A small image VQ-VAE, trained from scratch: 2.3M parameters, trained on patchworks of several textures.
Rows from block 3 of the encoder, named by matrix and row number. Rows with one number belong to one neuron. Each number is 500 + 25 x the weight over its row's rms, rounded and kept within 0 to 999. All counts start at 0. Numbers have three digits each. After the name is the row's rms in percent of the matrix's.
# gate: MLP gate (encoder.blocks.3.mlp.gate.weight, 480x160), inputs 0-79
# fc1: MLP up (encoder.blocks.3.mlp.fc1.weight, 480x160), inputs 0-79
# fc2: MLP down (encoder.blocks.3.mlp.fc2.weight, 160x480, transposed), outputs 0-79
gate.107 069:487524517542490545493481495487515492500471501506503492540514464539515515521483523474496532497490553512471470477526574480522498492508523483484440481459499517494499517481509488521452508496507520487509517470487509579492528454485475529494506516
fc1.107 079:506508509467510516493436476501512554505502484489489501501502509512504507519487535519489482466499487480482488553534486483508441519500464515520489474524534518554491484510451508510512499488530564515528495530490468491492515512454492514463509521
fc2.107 073:493483497509486514482552511480473499455482513485516536448472501465502469501517478472447478519508543462493530505491474502497558519489478543501486505477480454515493552552516498489474531463470504480495499504474525481525507516483552519492510525
gate.108 115:496524482516529494490480443521530507555526502508499504510519505487543550487524513494478514540495531540497532502485478481506471496491492502537470486463476517534502472510518471506522509560505483474488519464498534511497552493478504476492477512
fc1.108 108:489490478501527492470492489469514472500469503504491517544525507489516495539468498504545475489532479467487500514520544531505494540555515511515451491531512481496505507559468513509434508521452528519508492508474481459492482498521532454472471510
fc2.108 106:509517533513487508495459496502461528538520490495473486493469505527498509465491497497440496498502532510515520515474530463476471526489447506497520486485501492517509520496502499512543505507546472470497542494528515528498511528463440517464531491
gate.109 096:481454478479470494508526481481481471502505544523519515504557520493514543523478543479473468455479458500507509456489492493474487493498484523518509541492502494455513554493554515443495493515489457523504484476544496479504524508515503522503489542
fc1.109 094:500475484500516514529499483485507523541485542515520540481508521527487522501490497514541493488480511502478489480496515494521481487475508501498523506479497550485497466516504505524481514494447436510510521542495520494534478480494487477505463489
fc2.109 109:487496539501505534496503519540528508490491454535476513510456513492507515527454467495488486487512475511524483526447508480471537460491523513509529514487506518511523504505516483472478480523538495537499486457471495506516473536516502506489498479
gate.111 114:503470498524516460462500518471480497502480476486498525500501489488519499515523478454484474512496503454454469488507526524482517513466493532462523463552481440533465536470531539497520512499483511517519485495472521535522517461519519495457537472
fc1.111 124:487528507461514466473430492551512506502520510482522559536523479505464473453500473524528501509527537538524512526521516482537509487514496495495489507484484544492486489493435535540551493498526512521513484506469518520475479537490508505503476517
fc2.111 111:510503554511497502507529531537467504480485506497453483461520499517503502519446503530529467529536487510517512492502507463507554459501506506524515501520536491500494498521472496434475483476508490485513491469498535531546493471542522465497490525
gate.112 098:519489521537530489522483496468520523503525475512486501483522520508488498480526527498526504460491481499470493502502510470532540502563465457529465536527516492494475514523481521490462481521518470472500481545538521471527517514493468486469474444
fc1.112 107:540492524553524490476504518523533473498493482492511498509523487491486503493507495475530490515501489482473492524461514515455525492464453537506509506536487485510498534504470480512488497505543524510533489501513484446483501466504492501477528471
fc2.112 095:474507475488477533535510462510479508526492496436517478491463516511514503495543451509481507531506511501523454513516459468477492488529515507500491531498462536514511503477518468496545535524494448499545489475507511525480512490495505459534523523
gate.113 062:522545491492489524524440520513476461467450499530514481468535471545464491477473515490547504504498528476514500483479565470479512527491520518496511471522517515485515481518485475468543512473483491504519493493437491523503509500485503555501470505
fc1.113 060:494503514495518471531517514559539540522477504461523521504497508520495500489499553488504493493514511484484525509534495558491521465469544478506500491468481490466452486494519482521497505475529467517477523481520510515514476483474515539513482496
fc2.113 063:526509532479500499574524491527474496477525515493467501508540460512499518513488485529500495549442543530514521511488509466482489532502461512513524438517493495489494485469481480516480469485482501533507535499478457495496466490488540520539478498
gate.114 090:515448505462499479506477493552473528546502456497502481479469478500507490504533487492491499523519546546489555530461493471460461491458501521506485525474522488506500523482482498494486514494485492553505529493492528495496476501487509515534496471
fc1.114 095:527547474535473505520497479451538436482511507484519491550545523498474488443487494522536544491513514494483493513507525514470490489521517497440511469503534458533513501466484491522545491497489500483498458495517542462488546469534492492460523523
fc2.114 092:478500519539441491467501512488450486552493517559475496491497468519472505513469506494496438443465528512528478489456532473519525525472503516514492484537493519472474511536514485483479535519498522448469480461515518493535502516497483475502500467
gate.115 088:534503529500450517533507449501546488507506520476538501506487462485485501501490517481531507531492444514461490495494463475509455505492504481525486470553518490537539465508516522474531471526494531511492490518503513522488515527481556506480495448
fc1.115 080:506534519522453514498484477535540529521464521440502478525516456499503507542546522464509486480518439491512536488530521496501468498522480484512464524506512504459515509480528501533507505528519472466484549495479468474488494536503531508497512436
fc2.115 077:495468484490508448481495522497465462487528506502457498457507532478486498484502502520467484514530551520536516519475532523473490477501498490490492512412476513528501537538495508576469530488490508492502469492472487528512517512507503514526477504
gate.116 093:488449466512489453475533543477460503486542485527472551516493490488498465520524486486532482519445539534493480512510484467500513483515496498485493500485526496511532523493517513505487545565476532514486544509466434490496512490482484524484496508
fc1.116 098:514477511543519506510522527524514525539519559539526486501505510491491498525511494520495523482498487499533524506485499503502463513482491474558486480483492493517510500481484531463493504493525486500473507482515513480482546497469492481542490537
fc2.116 092:468527511546476478484474458551454490480498491474517504502503544479513506461434481481517491581495479512512551508476535530513502500482492495483488477460539520517514458476517456494523483513505506489534518496484505504502487485549486488525468491
gate.117 110:508508501519523435478499478491458499489534508526516478499477487492505559477477480470492460514560542506488534490528493475499494484459493507457480498496480517512524516556530469518502502544481472523495515504469507534480522515453475479537453469
fc1.117 103:515494473472515506501474510523529488538503513496541519507507517493528523490490512461531539491548515465454507510480480443452493492528494493512504529478517466513496533513510498499504510478485465515538450521544537478486506519531435516477462512
fc2.117 116:509523532480521486520526506473502482447436525481520501493525496533519550513544480538541496511497480512452491496528486481531473497460543522505502501533464477496496504460503491471437486472488480515475519502466510487509482513492513479496474510
gate.118 102:529529441448479498471474518483486469537490457515499485473561510505479480509514484473484499520542456463529507500517477525491484519490519474468524539533476521470507520456505535491523509519469540536468496514503474507453511505524518493490480498
fc1.118 080:493499512510511555475497464450528467490475489482541478506504466496504480556514508528500518564498497551528501528488503548472496497522479512449528480479468485531522534517485513555534483496488514507460484498445489520495519515521543464526530500
fc2.118 079:479465504501511485486486454474509470509485501530487504500489502478488458540509517471539555432490502462511530516496483506491494533481470482498499487486511539482499499534530491507469525517449525499460502518462520523507527522518459488439479474
gate.119 110:521458482493525439518521463488519514511531535504486485513548506523466497481467480519465550507476510482502532540519489498514522519475494524539439530504515489536518494488510506512518518516503464535503507533527476473512516516488494496521452502
fc1.119 078:508523519495504521543476541508536495527482479507492508461507479528526466502535508473473477503508503507498511431454488505524503476472489489488475535462544478528451476474493458493522455462454497492450521468476539554481478490492497551493487467
fc2.119 106:523537508470479478511526463498469508469501487479478474510546470518513528467509508527499496513498456510524480523501519553471531494471473492517521535525508483503534442468476479488508489518477502489512525498524467451537477508564504503494497516
gate.120 108:479481530542557498548512488503489519504495522482509465512480531523489500513512510540535528508485525504517453506468520577510484541462488498512472528526478505510509510502491531436575509505518517443508504517464506493497489472493533477496484522
fc1.120 089:532510520502487535440526539508485526488458522457528477484447498512491502510529470509468501510523486540463517477498569517494506462491457485534457471502552482487500507484517505488511459448514486505484489482518511500486487507542486506481496488
fc2.120 096:516511504516479518503533445537489498526465519534513491484456472471518462522503522527509483529537502457518476536499447488497462476477490555505502516525495479506483515502486545460495502501439552501507449463512506465497497478487562484504527505
gate.121 115:528519486541479511512525503521490503482494491522526494466455510473447472503531517457473538499527439503550522511526497529514483467531476525462467487475453491516526484521507498494482462527488493541472518493496511478465490518469467526530507556
fc1.121 114:536501467490515522505490522493548517479474501455495484495477472482525516522486526491508504536459505455485500518491527489503514493528517529471538513518515533520472518495495472515455515539516509498471489467509525524479490481524479529488534511
fc2.121 113:504477514467499496476530499457498478482473491485506485540495502513502541487524513488535539491490466515502528431563508526545498549474519486518492517515499452509509498466480528471462539486489478460510536548510499455501541526516505478525470506
gate.122 099:545524490500524524486530491484482437505530513482490550486494525503464454496505491502501494489478497489535482481479469489503484509501485484511481516533487469534491485476456479514510565523514523497475490484483466482497501473485500516529490514
fc1.122 090:481476522531520496502504487518516474492480465457480463512474492512466507524493513486480510498502487520489437542494552538462521509492508492446504481505450511533513528529502475511459502485481543526513519467529481506492484530519495481523515485
fc2.122 101:513469502536502487461520494485491486545511439518509476522477516477522477511474544476500526486503484490485548482519526473549529514511506474526440488507502519479492480527482465499509506531469498474490492532472496490506509496554498484473462521
gate.123 112:508486515526475509543535496477522492504511496497508499527525500503474507520522505496535478504551477531530512462472528541486507518472502464462494517489510525503484492542469476485470537510466523523538445511482487445496521524499508499497469442
fc1.123 095:527465527486504517512528512454499529517494509499501513491540456498481493467545502521488496489520478496477546502530510519495480561506503473452531513576503488528506491537504499514513524520517485474502482484472530498517513482444455494473524480
fc2.123 103:515531493513521509495481500446520494520521477497557458501487502463464495500514456485571533494480478458491495504506531508519546470535526482498471492468476529518515496526506499464536500481475488524457537487498450504496491544530525490493463533
gate.124 105:495511479466533545479513493534505481476460470525500491517507510452474514517539490471509453504478477535477479516494529514502516525489504499459508540499522455491509524437498514502500510479492485475475475448493518500553489455526496531483507481
fc1.124 100:516506522496495527489514496453529498503460515490494542492521496530482562477504534520505497487504488474498484462509516507516464558484473527515480508466487563517500496526505480517521499454532497525452501507504501530506460522521505504485482524
fc2.124 112:476494475489504440496465486498505498474531496467455466488480504457492489497499579467529519495507487503497527484518523533496459503479478483501486485512487507517528580464511517462524500512478499456503529538498498468509470483491475478526512488
gate.125 108:477521527499473481523492523463539523450474458464505482499518483504528498502492547493497462476482515474557429518500514494473521510504533506443532516516515493484455506502534535494488523483504517487491500489491457528522492518500502520495523501
fc1.125 101:484518511506524495508494532529572498497503512476514488485514454479509499502480501534519480510461448498487476517460469506524454501522542489481468506541472512526488521505509496477487475469526540506494511494534525510535469540493440522495522538
fc2.125 087:546481528474485448519507499504525516482488504503495532527504479519496466521537520495460502477488485468535482505512511464463517510497528502465524497512482453495495497494508501468471473498520542495550505485511510520502472528493486525524561445
gate.126 104:474517499481481507484517504517525460493504484502475479496520511464472545519474506560516494514468506511502520489493528460515464464520503499489509481492504493496491451525508524501452502530478498496487554480493518496564512439486500498519567459
fc1.126 107:541481497494500452499501513495507475477493493517503489522498513500502553474436494442490507514495539500486528519538465513491496449510490524486539520498509530517532501482541487511508556526463490535524512508519529465497492513500476474500489512
fc2.126 106:442501518551490493526506456478492485529524477556445510498488481478489524479511518516547503513532478519466560471508517499504521497458488475512510471513542512495492525539513503489485519519512513513455486519528493505471497460505518447527504487
gate.127 124:480527503523489455495522511510495471483538512490476517499485440448501482510516513441513464539510469519482508444473484520527490446518492518434547507508488496481521475542521457481455525550473507485509509526549484485523502499498485507524507460
fc1.127 128:515499457515488504480521498513523475522501518517519542477513514439536492537487480549533515456515523527515482535495488482515528471508536542489513503471498459486528509455477503509474549504505496461526499485469515485518512486502506500547522526
fc2.127 118:484513527482494441492512531490488491486503514488477501548498498502476541478487564463497533466475475501480514480513527482512510487494523478478452532506515542517489511478498471481471508530552478476495501468482482500480500534484484475479479482
gate.128 096:481457516476484483478511507500478516516461486550504527535493537487521513472548518487470483527510520560488462517524523502473509486482513503502525489494526527493467506476509519497457484515487462506518526477539518507494490495508508461485511474
fc1.128 097:467476485463473486479461489495482494493516482491518505551496546470489503528530529461470493495513494512518448493511521503495497505507478516507495517528469493511540537539484476479511471539476533507484492519519489488473516528543508520488469518
fc2.128 098:527449486490499509523546506504533503544455518548522504478527528522526512513474504470455463473514477444493529521518499454507533529500492502525481480449470515474475504473496499557472497532484473514503492500525557493456503523504480470501546500
gate.129 085:451499492508521484489495498473482487486491501505499522527505505528488475498483490459529520476487515533481503518544507519550512484533492517511503516523472516528512473523472447449532494487478458459455488478537511487494509511547519483435465523
fc1.129 078:512512503470484517524529523512502508489499493448505490462491478488494490508545486543489449527504534487513428492477524485558512509521483465523511465519487497446481508478475530516468481483524509499512534472480547541495455463489502491479544464
fc2.129 087:438487489537480488528523496490464514541527484518491519491510460489471498538486482470523460511530526511484541502506481499516486469511492493465478468511469545518504474523533511512539487493526460564470495529528495519504502469517506538499500485
gate.130 092:461511499454532501504505509505504498451474490474544524537457484516461467475547545490501489487512493511527531487488540507500484475514513525462512484530496440497457495514502505529451524474515487493575492504492479493493560530509475481482520478
fc1.130 091:448520508504474454462531532498517478498534515461470528476526462462495497519483478496483503529496518503472494509536481499494497472512525511454547539490466542496484475514490505529506508496506494542445503470497524547501476494501471520459483510
fc2.130 094:502494534469501492515499495513479515489512504534494507498563516541515540449468505500503500486508484483486492484510528530525526508511501493473511478505531485516490513506546514512510497501533550499465497515517481479493499567488473504489527476
gate.131 095:500518502529500474499531499490465449464526507523469532485577473505514469523460508517507508504491524495464520475462503539518480454553482479497496477456495492512462470513482510527527472474501555523490478506522479502519516477524484476520508455
fc1.131 122:513519518528531492557493449492556438492478474465512507506553524522554499491503492543554521494507520460505473498514555536491473510473489506494509472476511484496524513507473439492468517504498456488501493518505497478511525460474517552507501476
fc2.131 096:468488456460530504498508507514533529471526483461505489524496506516455504454516500506519518498489437471486468518532488490536523536507512469502523512539526535475508462512517516491493505504504494536503508486495489440490437529516472462463483504
gate.132 092:469468512471508496483496501502488504515487489458499514449481507496514475522461521527486455525479502506517522502475502497480481476479518519485500524518468493505463476516528502476529494554495532439489515537508460493513506512460506546485491519
fc1.132 105:478509482475510546473478517466513492537526503460512467476522457510476486475520508502505479475443501470531506533478532534467529488532505505508480507526500456455511503494539486528494538489539506453495484483493451498504549481487471454505503485
fc2.132 103:524486509494494479508493463484480482465496524501500525495527509501538472518465461568513495518544560498497560472491519488534481520467479525491500496477479474471521459515476504507542488495458492524471512559494500510498481481490488549503520493